A small self-supervised audio encoder (BEST-RQ), trained from scratch: 15200 steps.
Rows from block 9, named by matrix and row number. Rows with one number belong to one channel. Each number is 500 + 40 x the weight over its row's rms, rounded and kept within 0 to 999. All counts start at 0. Numbers have three digits each. After the name is the row's rms in percent of the matrix's.
# filt: filter width-3 conv, dilation 16 (model.blocks.9.filt.weight, 192x192x3), inputs 0-95, a 3 kernel for each
# gate: gate width-3 conv, dilation 16 (model.blocks.9.gate.weight, 192x192x3), inputs 0-95, a 3 kernel for each
# out: residual pointwise conv (model.blocks.9.out.weight, 192x192x1, transposed), outputs 0-191
filt.162 101:527517582448464508546535476538496530463497475467502545487491458469489498570590557472515515487457516486488452484504448468444467498504474440481447582500554531564508520497500552495487551463482582499528534496542463506437415463592476493547459512477446502581477478480529445481535573477521449527523467498536548512483468442502502498540439485484480471585524588324437457489499524568552533488533536604509539505470563478471487589533535481554503603469532478490442519552537514492489530497511459498504565527529544515504469553604533543516496589451507454521522530503457479483532467526503462483491463503432461450508498484428439450494488521561515533496475522505503445504479497468496503515478495489432457541512472559527538537484437598496561475559440549492482565475528518438523501523478532474498569424487498476529471487411531506492490499551487507506521523536441489498572458509446479419
gate.162 101:467558536484481575474531497429469494516497495476506477511473470513542544508543484524527538473489502510545502504528468539496527518527510530504489480533507502472518570464481521479498504530465522515446511598557464598542437385522492489485531453541583522515512489513487441409392413442494512491476544535550561580484503507501510498546471527448565517504494493547496517471458486436485468435489449468521473483506527506492461520551517494436502500549541532506595476457462441506490508523438483460453439454556499480494510602501493504533514533514544459504547613528465541492500440478540510559538519536468458494445523467500514555497539466451485529505480477478488493528490481513489517506440485437480461438498474457527440500516492532505467478495421549440468453432466486468499496472452480497429542505429484550559454508584457511454453561515464449485470490452530468486502457506535484513
out.162 101:482535497509518557570539616513449412530463511385476506451546491511531460457510509488501478480505568490497461503498477550459451433463527560473447503532550491409458517521507552509477513464475509494592516576547521443492523501468498528510524460469483499562454460528504540533541507484484496547453522474495477481506594550422475503494511521510550480509426455527532433460493465524500506538468494514456526491515579482508489495501493492505566561445472396520427535506506477553521494506534520531527506429499520544419497495523502608579428473529542431528545501493550533588517471493523502464
filt.163 101:528518531548559528504454496576437536475491509517521523510534585485509493433527469479521532482527507409533447495501475530445514443493549535572504480437490513546487503503510501521478416441482469517488456530439475468479520515467519564464487520506445531515496488494494567496517517496476460437531506551452495480460463549442494478468488454461478441415544454558519557474488534596538511482545495456456417556584516492524437435507582469516499448478498460529473475584503505547542462476501588538500458458518517487493476490517490544405567505546551496546439491388447533514439465441559488497494431520501535468502484547494458528411404499504556494483486480600610497540532471450458519502484511511500550473581466502503566496486553473504500498448519508532472486554462566525490491467466554524548562487563458457522576489486433480501496466497580464525492548574521519417523483465476483448
gate.163 091:558552531471443533555494445510487572427459453468507451459518481501512455469480488423502484484467502538496540516509526510465486547518590479450524509551526434474494433523495398547506461595509586517452520463483595536531451476493484520481545464537476547443504494585504493469565476557518516517585494453524490459498507489456453497494464524469522469519538562576472492525511491528507426453479565401536540513464509539477534501514476555475528443471491430509508442497453495492557465511436484495497505518504480437475540561504492569509519486413486422487475479462536505504498529446517525474499520480523455530478443524487470493428493539494493454537515476524458522496487472535491528546499473458530443500490481517490540536536472546545541450497479419552476461459530533520549478497478552467528509447554488510455512522515498602454475569494569481523447497544438497472481528543521504481
out.163 086:480463462497561488492439484518459499444556485493488467478475488520576517528541484523535477541483581496453592465410523543448559520493494509452545557447401497534472530477467428519476489482523516505532501532527436496545536476510454420570495550446416480433506534576549449480498539507433543554489539499518488500478515536454483522431519498539457517539454485572424441462527484482494520573487543530579490528481462503562509463420499475480459453520503533450515526464532521517537546524512514573501475465547498512456517436561561489480478463480456443570576469524503431530540476520441478498
filt.164 101:486505436497475544515518438514515539527544486552503484498506487536504511481442442563527563528504551457516465428517527439461409460477458503485586547474542472491510479513462446459513480509444489516500534465455537526553533527553503557506475490490497526490505506450506546497537541473490540490557481503558549494507526484466482437442533492581511492506563433412533409462551529467460524505527490473478483542495561443453522556525530542505547491443542467501515586535546515498540535587553507538524538465483545534574517507493459528465453492520511451447533492450491490467520552549549527535510524455502544446459504522480536473486467496426502421418523444392483472551519541525462555494499489549514525550561418449486518434442412469426504439508474483519479478552507508527539425488536490556537489520531594522560533524495531512528532488459537463567581545554470525432449474501524528469
gate.164 100:464489505496473500534557483466447499475465478512390471507385499531583487552529520489483547361470450532484482556530529510504434535477500508478465473602515489393521472536468490482483434396492494458495444511499448494504563575577494503492539524490533481537448558527480513534559482529502543509463543476533510524547473452555424485486538567560534501561552536497519537460518488472560466511573520549518485501472540515552557530534517526499523472586495489532489463489497479472556478518490505493487493466512525551475540593508525500450520509505507531469496531526498403457493526567518493501566561520528433469488453495451432503513478546505514503550535501496475486525542464495574511492559473442520450500456484558529479484557524492518522583471558508436571543477438525464515520423495482509521519521491460464452540465503514580550532489484509522534445473487561421505499559499481472447
out.164 086:509481535533505495458534482476525489522502564514522486542533479487453455618468436507391539473484498456554528467478497519511488475506502455424513541470505524514497438474502413499502466540477523431552475483527451555466569533490447411541492484441515445518512545473463521564547521504490475481505547558554483478594540463438511489386476477517527448514440513448494568494472475507539498465527518537433484566498541490525481530453531497466517522564486532466485568556541435526591505541479489590498509523522553555529447604478490411445479499518547483510466511563509497477467510524476489502
filt.165 100:581485479512507504451538521459447456488550460509466527522498499520526483427498435409527468474462490447463498415517495524458483487474512498461522513552585599452574476486475541496611490549465493453524477451442544501510533496502469530464527471514494462434524554463536533496533424490460568508488495453479528494491508486593493539492491523561470568437466483420471465445487509539491516552478516511509486534473541524439541451511491522530494551533570521540521456489478492528449432484401470516459467526400453431505506499497474478517547457557458500493542538456583499548497454465497518405473532459506470547508496484475525537396474473469524531472523419520442461477505535541475488459483482463540507477550475501535544538555498493482505475563504523447522452489434578470577518486574460524510580499527445526517571528533534548498590492541467504511529486543628513516485473502494468572
gate.165 093:486508514507472488475550511501448486514428530467438491445502460569556489513479520465523422465522470560514443557527522538509552533517430476511519497436501488435477533528478485528458480433463500377477560580495538637488550537488565526573484579513527544500561554428504474469538441473468468450472574478568449579439474460487436531517511541541552527556517472446500462456526517489503500547470502514490510469564485448543510546498543492519476485568485542458532512544495516507517470603499510481500486473497508540522508548490459506487478502526507542480489496545481447399467498482512483495552558489521536517485445498542489486555500522515545536541518500466547493505553436569403509478469511506487458450514517542375445488479546484505418540390504442503521540562519462464470483498601512540520466500574427475516493462492521530473572531488479496498466584474545444499515529538505447510
out.165 077:485487466518455403411475458489427509416476473560485555515515474509491476486533611476450499502512524464484486499511548506478432466553545566416476549502490429504493554481443467575441497534417541455522529484562428488505497506508489515512455568528520458516435442554468510468533490516466440534556500479389481488561467492469480480547545548454588491589500575479529500480458498512467423493478569495498518484468523527581449453537460540485503505512431474519487500495525519526510491499482461444502521525562435485518490516490545553475509502492516479525466427473539488454484480561456444485
filt.166 100:515453535509453542518478452479497412501515500549511472485554517530410512458473521499567471459485550485504476463527493509537540453462502486476504428481483471449507543556559508551455495491505473522526443536510517543456552498423481427465504522515495493548512556479486452537476445549427418447467548525498527470445491451454525523491479428562462453548449485459536571574535486554576525539544541492499464507554438466584475523454520523492480442487496497511477495504492534571439488479463511564517502457537556491576439509519503544498509532499453527489503490540484500502520449539514503490527482485499536445503543504491492501488436479533532545478471504498490576435501460511501516502471529525519542577502519446527546501526561455546472500508507493459477522460519555461532487388538469499515480549504496511526469496539507481448496472508498437456526480483511544485489470464562432462
gate.166 097:499474521556429525470501521464540502476536451531454447460535534459535499520467496548544535424507469576479571544497482487451523455486433527470515499457472398534516517455430431476437508483539476392523540454471536521446506489525471521538565472477442541509514578452498483481506475508481508464467535550522547559509498454516476522524487495500460600566480527551459504479537506581522478554532475427533492535463503478502533451555496487485529514520522429496476521483426498500506495495441473567524534559554546482563474503545553501523458545518479463496506491491460430499446487475410488412516491550555482593506508513477521443506481530490499489462527426536428468469492539539485515421551514454488457541504456444490499430557569526509529464522429532502531451492506530512432618505554469534501465458448555488541489537468504558481492512526579527501493508434533429485492487458482554481
out.166 077:527492502454482492542483493402495554465538475580456460531506523554488497484544567533486465502536468498556435477529500505478526473527457480463512453562445493563466511534465556462479540522487480477491489548500558459513495573480484478428502474452485496494470421518520513453454475507527523566360518517515498528479535523400478472469591558474576497499432483530529460524581485516489539544517488426479542526480542488486518478456597588555520462471495474464560534481458501463456467518515522524558445574429560486508547517468498519489541521510556500451508460465485497417564451457458512465
filt.167 097:512529470476484475415482414583606558517449473566432536480504413481521464506489432573537553526526504429461443477516504497589477441493516525549527474499485518545464476517486537548604467496487504457513433526429503492497493466547495496514516498472405427444521544582442473490501525422534530539432507408476437467458464458399482441579513526500524442475497465522489492470463465590550509547514525580525530515487489589557547467442496475484501438501516521502465432455486579500551495506471545472537462511480459505494474476470495531492501477553491561505558469515490487477531535498539560464486450490428466455524471443559437525548517505498508533474473458475523493552506515482408526460520482495516465371564393429510429475568558516491508529427510542476552451447499491504472474496535460469491473500441502444446560479527532538532426546466510541484498474514505434486494498535445481480
gate.167 095:577495477470531488519609498499516539446538453465484493484499489487512554530458591481580523478519526524511506494510532516411479509535470478537492504509474482515547446506474468468467494583495509445506507463517504465508492495502462433484497542520552473485552514499497454506517564532554467493439499466615513503466473452549492494456486448461507461507444569465578482447505476445494513532468427456543483473484513508475564504487529502549538573541525465469413529443510498525460483562549477514547526414493481462499536414520419534486576466511499538499483489491486511522517443505517549482512572446461533509413412476490534484511505457502474496556531525520407524438503516515507510477533490469581520560441507497430513507484486488539507513565513522499540516566492518505527481424541568541542466477459475526540436566524499476506475463492546569491552512516525456488455495486502438548
out.167 079:470568559550507492460544470472445447516469508510526546500496542509503459488507456550455447445482450570543459543470504597605550472526491498586451540492474468493544492510449523489472471484559492468514498478482507511496549553532503442478472494483480597526472477558455577466497547526508493495466517540477531587520463513578522434492558463515433511532554484428487606499471510497493475431516541488479493474579544496580527453531571538446530513508524455504545541480464508529498483471506488471520463498490508546557479467551531400476429470478473484544568506486448413469450519477467548465
filt.168 088:474549437470532462509537505474502462525535479524469496424461519583470517490496481440511476457503447537432552575442541553479539481466525537525497436542497452599470490482534473502470525436573465510479540466530510492520486468540613462654518468513487459492533504518461522488494545497438525483459436494530472496516520524475485555480491525517462495455531495585515558474456501424497417450547444453574453532487538436512505580489512513456504509534399541495480488480473473522537515476469501505481565514428540456583459488540523490441569452509488474511492522477492476424457573481551477574523466573459527484486526506484407543474452549502527427491534399481517488528492466531466481531487533541451504581543528578504445473497480504585533595424480424505478530504475598473551490440513584472491484519489542465485558445517332513492477461514488462430443493463562513516496556525593524503
gate.168 102:501500493526452480502482511580523490457534453473512434451360450532457528524519501524508509460568474580607542542451489571504512592557477534549503567533478480458429467503505505517479451470513472495518560518527527502466554538474467471515501490467473440552497534475478475449506493482503453459531499544523502503509459506503530484466419484458486502499566518547490532459488505465462490506583471450590430459503501535553509579521525536538462516513483505513508484550461496441522498452524454503538470474515526397478481540543512517449530437519556481498538507562430513461488495520515587521601480514526493491493409477543486526557478465484520553482494519547472435510561493471441492474446476477531489586458509536434480461495523472515506490499527501491511494547499511402441483488471595566482408480480472551524518462500488645522492542496490470468427546493542515521497492468501414472
out.168 107:551500500524495508484438547499559495484445600502539489488556521521517541489572491484486443545435490504463505472510490508529494565459386430578542452445475475476559533504453481505559524518465488497499508489496465453515501530491562532516490470519552545470571513491590502600479488497529506505554486429536481526466500516552458455482482587482455503497464511557469486559512452518512505477476536496385475529553591481481543460508459541466450514563436563469496447561529503508470598466545460513460585491537448496547451488523523470495466538545488446509532513442517536533458504490420524490
filt.169 097:506457471472511500472530463534443568490530479530497555510451458499552505456454495516591534516461475483555497466451486479467486535516525493488477490629484609503491510484439566512553514523523471489551425505465444439454580568488436496482501564475494394463495563498518459500438465495492495524496492485532509500446488452474491466501547463505537467483437492464557482481511451467551508505541511558526502472518464526497533460481482522568510508533523473458506470500433551431504453539477567541513550468464478486484456412501545470528446511470571476534515551496461499485531398545456509489499528495493393475489477465535617489448501430546518584519562457457444483499485524510484510461492466472521497437452481472473415544459521493520448493594519515436562471510537465499437523528534513433489549534497464484529491571559538413522513512514497549496458571479520518485484500438446508464
gate.169 096:509455510467440473546573468495538484468511479494496413513416502500515526477479543530419509465478453517445499484519482475478531485471504493461479511568490509526475489528501424474524525492491457542471475524506529474523475495516620513593539449437556494526539414514515614477485441472538529537473449530524517503507564469527489526541515552462497502483540528427451439505517548463424479510505480516541514513433503517520515497553536477528486524535560507558568492373452598445528500510543527479511502475460524510522520451526504538472542441529460498471520521506438440506528551492527429429539521523599478526441541504528590571509559514478542509510534511454412427480523533482555516513490508499492492530556479474541544456528516491476524531450465529525551488473480550452528509466512568448493500492491477538500464519502546545502482483499403472438495390474508541522521510478526591495
out.169 085:500507453519491492512510507593532493474564493477468626497487493491431466453462437529550536499528463473472512493523500504534481466454446534575497504482497496552481575509511567553402471442451509524562529470550537473513565504530557570550581566502528503583535525460574517530450482525419559560510553501522527484524467546531505491490522514423572496546453559559464478452536496487556492488497524499529530547540545584480505508480467507487473545511481535448560560513496529500523576528483488555495474501438454521503512554545474532580540484542541424496517517514438506452489568503480476473
filt.170 103:444527460500531516447478489427553470496491470475517513533533489464432519513446502609568467520472490567469514513526495538494524578478486504511502493501484501559504491470439535467481494480451501440491498523457426557425494456482489472470406485514492494621525500567528426572454511468498480519516525478489465543477559443477505516457479515456498505496520489525481500478555501483494470498499407492531486501516484502552429403519471493472435549522511525420528445432422518482481452515439472549550510574554551496611486485528466539478526518556505509507465564512492534452535553583451433398537477539553541504450458434484514533541538500495493499545461480561478463481492473565523535405470512426448523544557491513528373515452555439467437463489414531442493481467539522542519486492527443531549498481504551463507514449466440479462471523496564571455496528487489507466426529471480501511
gate.170 101:477485501527433476476525524457479524472431457521449447455492484527532560453460549552518555553526451527523515503549540539450535542522509502444376549566494495527470550505454537503408495564575543542558535561541500561542526483519514493491480486450499492527537545540473582588460523448452462485546547526508550573497463537489502485517533519508519457478513510451456454538516464491466496532441485566459525478438458471482460494518565544554517589551489516430489468464551527402509511535569513495525420451488580531479494525471481500481482492566543381516504561454465489479501556524483475515500554520448439473477506570540549507481456495480506480454548480474498496526472553518508518437473441488493512494547577472558481506520494491536516474529531509550570492514492477502454494502537506451466510499485597511538621493546531579510441484409539453421522507498485533487511511508515442478
out.170 100:475413462539503470538474516525515437477533418521477507518449503525523541476598559439479541526430558502534538458507465491558502457439457512495449506511577456471438530534468559521457489385476527533505539516490513530484427562450412490541485543466511524479487474518581488508504531524443490442477507450423491486442543482463441537561555532449530473492469501507457524485455470583582523536489531501516532490521457527472511472486509530511545482468498508510442529501483539549592461493565513481538506458381569512543526576527436506548520565487497445497484498481489457513541479503503501460
filt.171 099:538490498487441478519526539436520511484564472505500528548564494436495467467425474545528536466460509544444580465467502465567568509492549477569504490419547481505494498479449503641553521529507481469503446450458479457555507489540475462465524542462514507503492535468517547513535513481517506535517528566466453420527500524511469495516466611452508477506505424473519473569414553502569551525544479484585456499465550458489507470452451476472572491532478549558464476561483556539541522519511570507540575524484533505513437462487525541482426514458480533451539454498509507510510422518466543523477505518484491478523509528485576471461451493477499485502462453472532508476431480476507537503514519518493467503509520501542495533528506453481521563536536473550509513469515496541558526514539557531490503548516514512472494495492483493566478447439517559578512493478522436479476488498486542492
gate.171 097:489516564504502516504551501501493517471463445485443538508498482540543499531472528509527569530512497480488566516511549472493534518516503470442479546584513511476484469419454458433486540434559533450535450536525461496495556557540467471430461523470485484522487520434461476527494465510478443466515479566538467556547462507472470443501622538539461499481487575476522533557518532451499530512435481470454502414517481490623421497516515482568501446469519493453470453477523493494535563481570424573437502526522485500553440464451436487474449508539440438420527577494482499412491460509475447497518499500436521514513514430545560508504493466494518454532547581485486559543548554526470512499552503605434585467457515447469520451463481491495560525534509439543506562472563451504496524405512505541498478383501488511519514504522539495502404456438494514502455525443443544517520531507489464495
out.171 120:456461456506516542533493531553482418546511456535481515484531487548502583441569534493498533519427565497470500429576461575496518541502489514468442583578520504570478516467468456518503503493464496525561526486503477471543421572477538493571490508405480552474588455478513412553489552522424464551437457524509539481466520450514485467413546535482546584544495513504512516485501475555521557495468528500509482546485486481512482473505571422449527479494544529491509507487449497493498573499579534504557474525468535513492446547540521471499518557519545440486532489473537430537523463434499519467
filt.172 103:549572509585543513585488501436555513476470480465503508502507518559507531540435424464512457460509516464486509489482517475477595464597478540521474522511503372490426550516539533548477513497491486514530506519539521530516540562441563463447528494519434458510503492511521507467481490553486499480514543566518459545526490482546495535548483468488599441478537491505540509552433502517492543501484496513521508572514405383539480503537479566537515497531509439508526638583584494463514505470468502472508515538520502508474446507493578495535531450549554569504443450477498535530532483450538548462533530490446536467567535573528529542416397472490472461477533518550574573504516472487451419521455518489524482548497500524498475466486555504514474429424463497505425492465523540492533456479507472532463572517501519488499454450465440534509384467395446428476438441470497522554468462483494488441
gate.172 103:514474514500469555558530572547433568399482412380446471453483458596528507545507520478494488485415500440497502507549547509554554526516533554458533579512538465495553422515484463526443525475485560440560534524540502473582554503506483496452541527519558471446475506463511454498532474516519506483521432518496537451530449513480549482576524562538487530595509526516476492460495528506500495487475532588440563478449482517479530547542506529525511503532560442466451486448500482476459550502483465453461488498526571502506473561528543538628517542484502473522469497495529480512541490523556453506553556513479500591538464551477484461473471504501491473552557515611459481496551484479537459480566443453525443546453542462495547466580497503555510445533437506490482415484520496533430480525488530495479563499530472496549522482493518523523469505454458509468527553473550403546532471467464471541
out.172 100:497478494497537492449534475463487528515506487495471589474476487495492522514508474492464471519499504415453480510558467526469587543474499494469476508515555471569499525513555516460547473479360419496499539558512560467608481506516529593476528479493463507500463509553534512638424534473565461496487496491481480554483509489388465523514447437474505514553465456525468541460489525471512585571457479463504446485534492552547477437485550438506443529513486535505507503500488497541475517511455546473582516482468506505494506476519575582523501560454495476500512461493479499596527498525593510494
filt.173 101:481460523521501505559505495509563578507494494468532532496470520480522498520523519410476529426426503471504492499483512459458516527489470533549498515398521462486455491459498456482545519473477514600581524485542447540467485484470511487509495566529495496517462476491404506510515497473494455480456515579601494514508550597417513533473505480565499508493487520499514506473401495545596545463552519438498530493533523523531481429497466458458508503516547417456487512523454518460557501549528496524480560422541497587430487422463454529490521424498444551492521506527467518482441443508449518504487501489461463482485544518496483496458445523525496489533461529498516465473432510523491490523481554510568516481479467538527497497532482527511496502505453510458484471479436496522503514558502573524549531516523487523510451505495474471447506469464521517488536521480511450483511596539511513429
gate.173 108:544567552502513485528502527614487559457395449479407442461450483543559496549483496507486476474415537480543440511585487473459470599454520459469465467527545464477546499500523494403466476437505535514537545517545562527507488527466501568431501457497568462542464497501479498567503495545420505465496506529473511522511440555528504488492544470501455555511536504422499464569506551538509483556467489460437468491484500443473470600521558520606443462475533486490496473427505487477500564559512430473465502493509500505475541566529511539517533461417496450509448525476488456527458522511547438480519427492530466444473481474473452486602498491471494478503487534509531453499573484431435466516504571491438484524509477456459467371574453510459470463507483457467470506521530484491503488524482519501580475468531506461554522454519509545455535437490488488511476421507484477442466474542541477461
out.173 108:476514493543511522553466559512496527440503471487587559461554482474505532461531523511487550507496615469442554468473502588492518460515422554470497476520648497523427456460435481489518491459477547476550496556516488543531469517482524470563448561477476529508520552489519524541505467467512493492441438555465584473464542436477496551514497493462490514534525497514444434565562434556565516500428545457526517536456491529512500516459550496474527438455537530528493520485511557539529528589514493502466533475454568525526419518533463431494535529511460477522509447511526469540541495495492484418
filt.174 099:545501408513481525492496523492541489509453505533493494396433407562495547512537519511497492475477509474574565507490615475505568455478467498523543480509559592542460510441482534470551525445514526497526497480456428503511518440540558453504479462441608488545507502493553533534543528507574568489538501503529510510463503499552562537481501436479544463467525526562463586522527558550498543453497493487486484555496476463533497538476495523470480495496561616507508505436499527504465533512546534454452555490483516494501574509483493436461433464441478449475471501424428502385474454487532499470588545509557500512500488494518473476469517569488519494475501510488436533472466485500568491515492510554515536441507466538512524546509583537409495521464440443459497494457509512517460426495552500545484429484523492523571467517477485490473470499487516525573572530490454486423573473513525497537
gate.174 101:565554456489481482582564568517577526445509475483572487477484461527489496596507440386491496487521524473429496502536434456519525517469543454442489502411486582403520499546467449453450537449456591456466535485493436457544426470524494504523539516481500477502397519519443467505545483542547595511511486525483500489481497495559485523546465547486542444550480474409498483527519568512494514464515506522525503499527437465511509476528464455570500535495538541484500487431426501537493482522499510529515498528479472490584555506516505509444530465487415500551585489543581522560445508511412528533504565535495469569556501500500531479466506517577433510554472494563446507528485462473461453513485481514487432468472410551442473610459578545448487487480482572455506434520505486495506510542489458529468458535504488490485510518514475523533455498510413542555491555516520496506508446505519465460
out.174 069:589482577487527518495531498500504518545445497526489441494439447506529477475527465559558461547483458464510406480502503507502527520514531527518551555487575536454570487542597554456538545521519533469491477533501403505466581499532493457406505527544576557492492533516528510504499530467464470404559496482443496501494554465435508458530465527448473550502462508521428431441436445501538553545586490539519475520441544549429533511536490490454505511418519564434471446518523479511540449529476474531383537495491494512523499539449507493478523473467494523470488472465510495522508502499531564511
filt.175 103:548507543489533511466461527482499504441508448556517465515484498521571527518511570499612510562470548496520565573510533473524498533510535526519524444456471536496494537488471467527495566505478423454505476439494521543485475509494481519453483490457560540514570533525512531459531498496518485567469476445428455510435508501487528502478478525413497508507462508586489493436418491469457525549541591517519448519461501541538535605498568544514549517497530551527571445485494527504482521529498517428437496587523478482473472499495417493426492484454483480447496553484471514481526518469526467491487458490556562530467468476544505503575529563518522528480515566536499487463407467405525498453495458562483522472482465534447480492515478434540440555468528504480506490512420564540439484563436430461474495499524498462506536548509478496487469446504548517460506548539469472449488575495421459523
gate.175 103:478493490489486453502476534451465474528414537482439516473535490483560478538499519479520476503485438550539555537515500469579539513496481463548458543525451469517522499437492438485480527472548619439626547466497509526459440499533475485551623483524522507516492532473496439538511484485465495481572449516532513534553540490515519499487532497522530519641506538505492498477465470598475453474510467408503459469498492494461538487549434519556549550521483482530507539499453502467505485492501544469522430539449529423511506524504558556557534513479485410478470524491476449509480523474511454588561511539394485502495427473426545419467554451531495501552505537430486457535503547476484539447449540571471541524527545544472455441554484515490529517473494541485532492526494540453471529487520504492492455500489476479414406489488486520500501495464519446454473508486492484498454403531533520553
out.175 116:515470458512524517559471484498497504492537455537486531450543440537477575446529538458516465568507528484532570498564440512484492515495474491535486508485522454539489555439442481526489513466467557444550576549576410474541466507481443530558495557461473534491481433540554513554475542558515490522505443483500529471464531459502522547460512534527522522540501472517412475521549430567499551572442529480450549506417481520553472439485504465426554494412547521496466520450474528534459506552563538481517504489437443506514484576492455539467541503518605497510528431506493428552531509531526550496
filt.176 095:507495520598492502554496536494520468550517505490537525509545467409461475521442547479522541523498525506505539492509504529485532489488522475442495446501511472478489494547504470506448395541444519515536544427587498501524463487449494496422427498510450501484497543478489436458540439519495525546555457553533526475497527491488466527394508476471468496531547506514536555563507495528473537509533451411491520501474531512496582520515528474542498483472497490502584552481470490532504463478511436578468540513508508535544542440533449465522454581476474454508511516475508533547546517501488478500501465463542461564503517457386532473495441513518497437519499536520467607448510524496485481491512481481476506512451485524516477467556443545496497502559509492441499503502480512579467489508496555481514454477479511547516457577466541468425521448502569473545566442523393591469520504491461484509
gate.176 092:472484520446525494523540534518492545433478456415506422429476450580480513539514538508478514559493550573582504605456559561587501594502540443603396530468455553477521449522481502533506586509489497432467530486495427467536427469437482516541501550488543421524521507507434483463478507504493509542459480501530521505562477442484532523537546482456498495534519572407535537534546494495449508477440461523515456439539488548496566453457526525499496500497563472445527523500467465510581499433478480486499579502527492503471533495486531525559532436534538539515507543493483529504421526510492483525470591567490491483507452431461452481523461519552502571558546566543454481495522455474473449519555488469487595446457530518432542493517520510518491520452504537505570534537477462480451547453460464519552525540496486640520499496492516473475526510558530511468417534454569483519584506521459414485
out.176 078:496512458533525489514445572475520545506538418566523485587548462483551541478478501536516496482582550501530527496562504544507510436543514459481517483514484550430455564430416582519526483419551511532508516495515432507476454483498478417507471493530583509498457538558488511478517465559391508500492531527558512438530582567451465457519513460494548520482590523562498424511500509491552473552520488487454495537448455482550483502557505457519484511499493468509500520503500510504526385474474529500576596497519489531468487489463533475507500466553588465480427484492570548475480515484496505518
filt.177 103:469512431506525450538499564507485451466455453476529448506520525451496419464515451453547511501456482527531591491440483510515475493505469463502541508576527519476524470491528495477411534482560531494533497488470527440474579517589483441527554523494483576456544516466473431472468546525469523435523435547509477474501475533435506440576501548459447575471489607498528511503515497570520505460439495458489431475491517496446465454493467486481494526536457476460454555479585581507557483458543553473515550445537461493555517504435507451475455520499479497445488498511493564497520478467529493499565501525485483507537503537525564533471549553527552508469509489497476477437495513460469502482551493463440539466469474491515501499507473528549486463503536538490533467502524502480479541497582478482505519480465555444530415535435480479480405516463493503474443518533569520559466486396457437527
gate.177 099:461499427479453476509544479538484531481434479465447451527449514485555524474439504491483427503467512528507507559554544445473504478459526477510454566553505563542604453507514459457495532436529466430494507549548524519512493460500536504509586535549498483495541547496466503475475501552533522476430472544550571524452531503459522495538563544497467562612434509520484492454494535523451486491462511469452512467466499497482417572543567488512595504582601493467461485450567504398510535516522495510580483576565508490511494500491525510538503496571424484535493548461499470529463501493506422428482518568460519478473382544498509516448434519548548595535537514537520486512545519478539490472514533502527469457546513525427438485503477485450497522536507542537506494534519541557480488482490448478542530432524518473525438580552483527480472474490460489427474525436488557544472526527542478483
out.177 097:466490572490476499507462466414541497518368566447514538543490537496451495517474437526480473449485496503608434514466514418534478481481545478411523433463521519509602482487517474492513498483552558444532483462499581500507483495481488506470563473588539463485507550516522530541483476424493491492443512510575493555537534553488499471442476480484513471486495547492507533530428531535405467464548477531519473484557550417482549515541549476552428515490470582485546525515483449509474517483468505547462449473497504498511563437463567494477388474498493469510454459511448493483504497528511478511
filt.178 097:432490468481506496490508481530513545524556478629490514504466510515499512423525581477503518519488419516454466467474464482490518505509495495516426522471531511507467508493501439469506546453547558481578453488460537476514488536451523565495515530517465465491431503432487510510514555449434505496506516495479513544484510532595506538479524461549528481461475446470505373502507529492425545527474581553482504504498479517466357480513503447522541507512469407473380532475551524467519549468509532517435533533492636522591482465483403523513505524604531532460449487535448499483537520509505508400452509471537487523524524582505522554509505521578458583423521414481492463502470479457550522525503460460500533528520483475458537523443536517463479463495504559515512541517504448465489519471454466568556532516516502511565560457561489520463562500426497535432571521524398481482434553401444511476
gate.178 102:505471524459513535508566491531508490451506485476453469487476483482540533512511484463481465410516441473591532516465528431491498480514542498504523539520531534571505470474467440477428497524454522525533510495545549510492447527470526596477563488470510508475468334487554540516528447478497472514504463566527488492452512468521499507528517473402466501516476546468491486519479458431479410518467485495459483496455469566514508496536508514514497465405497459495520548481498466458487516526504487473483606570488484503477489428495541561552507432466465453528547571493492453489519568554440522474448478521474485490513475470463499438460450515514443510548417479490553469465459524472551530551471497433457445522518522486451529484505592543564512486489480527563537566482504546440468391538524580570546437536521497584498482480510479495507471479502451529474465440509548474513486546466478462508
out.178 099:453490542521474501422535442514525531456544492485504489429451528414505564459414499449566568477497515529501479518414514502550528490476503500470484499502497574518555453453521505457535469494516520577415509521487520576492543506544563502570541526540534521545521495548440518519513495552484400493500492565511506452497440513516487617541453423448513478426549556489473488539519464436515516538406506480469436506533584463476541467475548453549503505495467456552509492510536547514465462476427467522470532400535519508561509499482517514519505497402496525460503492482472510506527492516437475497
filt.179 100:496568508572498532453529458426568444526512499497484505502534493515517496456509457512503534454438472447530448515531515517463518455528445494555540456430470572542521444500477517489570484496449437460467457490482502518496483488478553470593426498464496477472582448477534436506485514452549461567466482488539473441467467510477491479469360519465527515421494474473503507483482552535473506474504481368476521623538490484522504493514398487542459519415488453460514448471468511617455512477602593578528453486484458480488467484534494569526528511500472530456515438488424494458520477480497607450489474469559493549460466481533467530492432482477442473467453500486507453440545507500488454545425522485498486447496516487432468487473488454497489472512456441515434501488525561506560553547540548501511528450557437464433491452519486546470559521522535478511548495520477465486469491504491508492
gate.179 101:509459476425402497454539522537551443489532493409432504492502494500564541458476495598584494512455441504469576595557600473486466580563557433450472479473523626518554481511456494452476527524542523518514521529524522490498461453483511421484494467515449506480499467477500496509517412479560543530490471491511562488463494531509527521480473514444562506511495505519486466468580497464502425468499501460551505506426452543487512510532530488608572535505518484509525439506450476431507500499498606432490545481462489441450517506499509549555475503480452456468513547517558499486533502502477479484593500570477479468475541512500483539523584573507511462550506594459527462453446561534469485511517522520451491523448504479463498566424429484504506493518530496560590493475509485458483496508530498488513501474427418490456520433522540563556498413472483504462462518474529497543492557573432480524
out.179 109:437472456521489503529507431517576438474459479515442520440540496521488461483467470507531461511520490479522555443475475521484592553488505538502514473473538476545470533489478451427495549511469438413485535481423431499500453503518424540491464511495495591467456507545466486487517433481519525466521506475522486491422565522440439538453491502514561521550542435466555491515598473541532484507582535511469510492484508477492531558533438508483483431424528542504511607549511517576434480485565537510522494440585548486541474495488523539458463567477472415543478458514549497512525454494469530538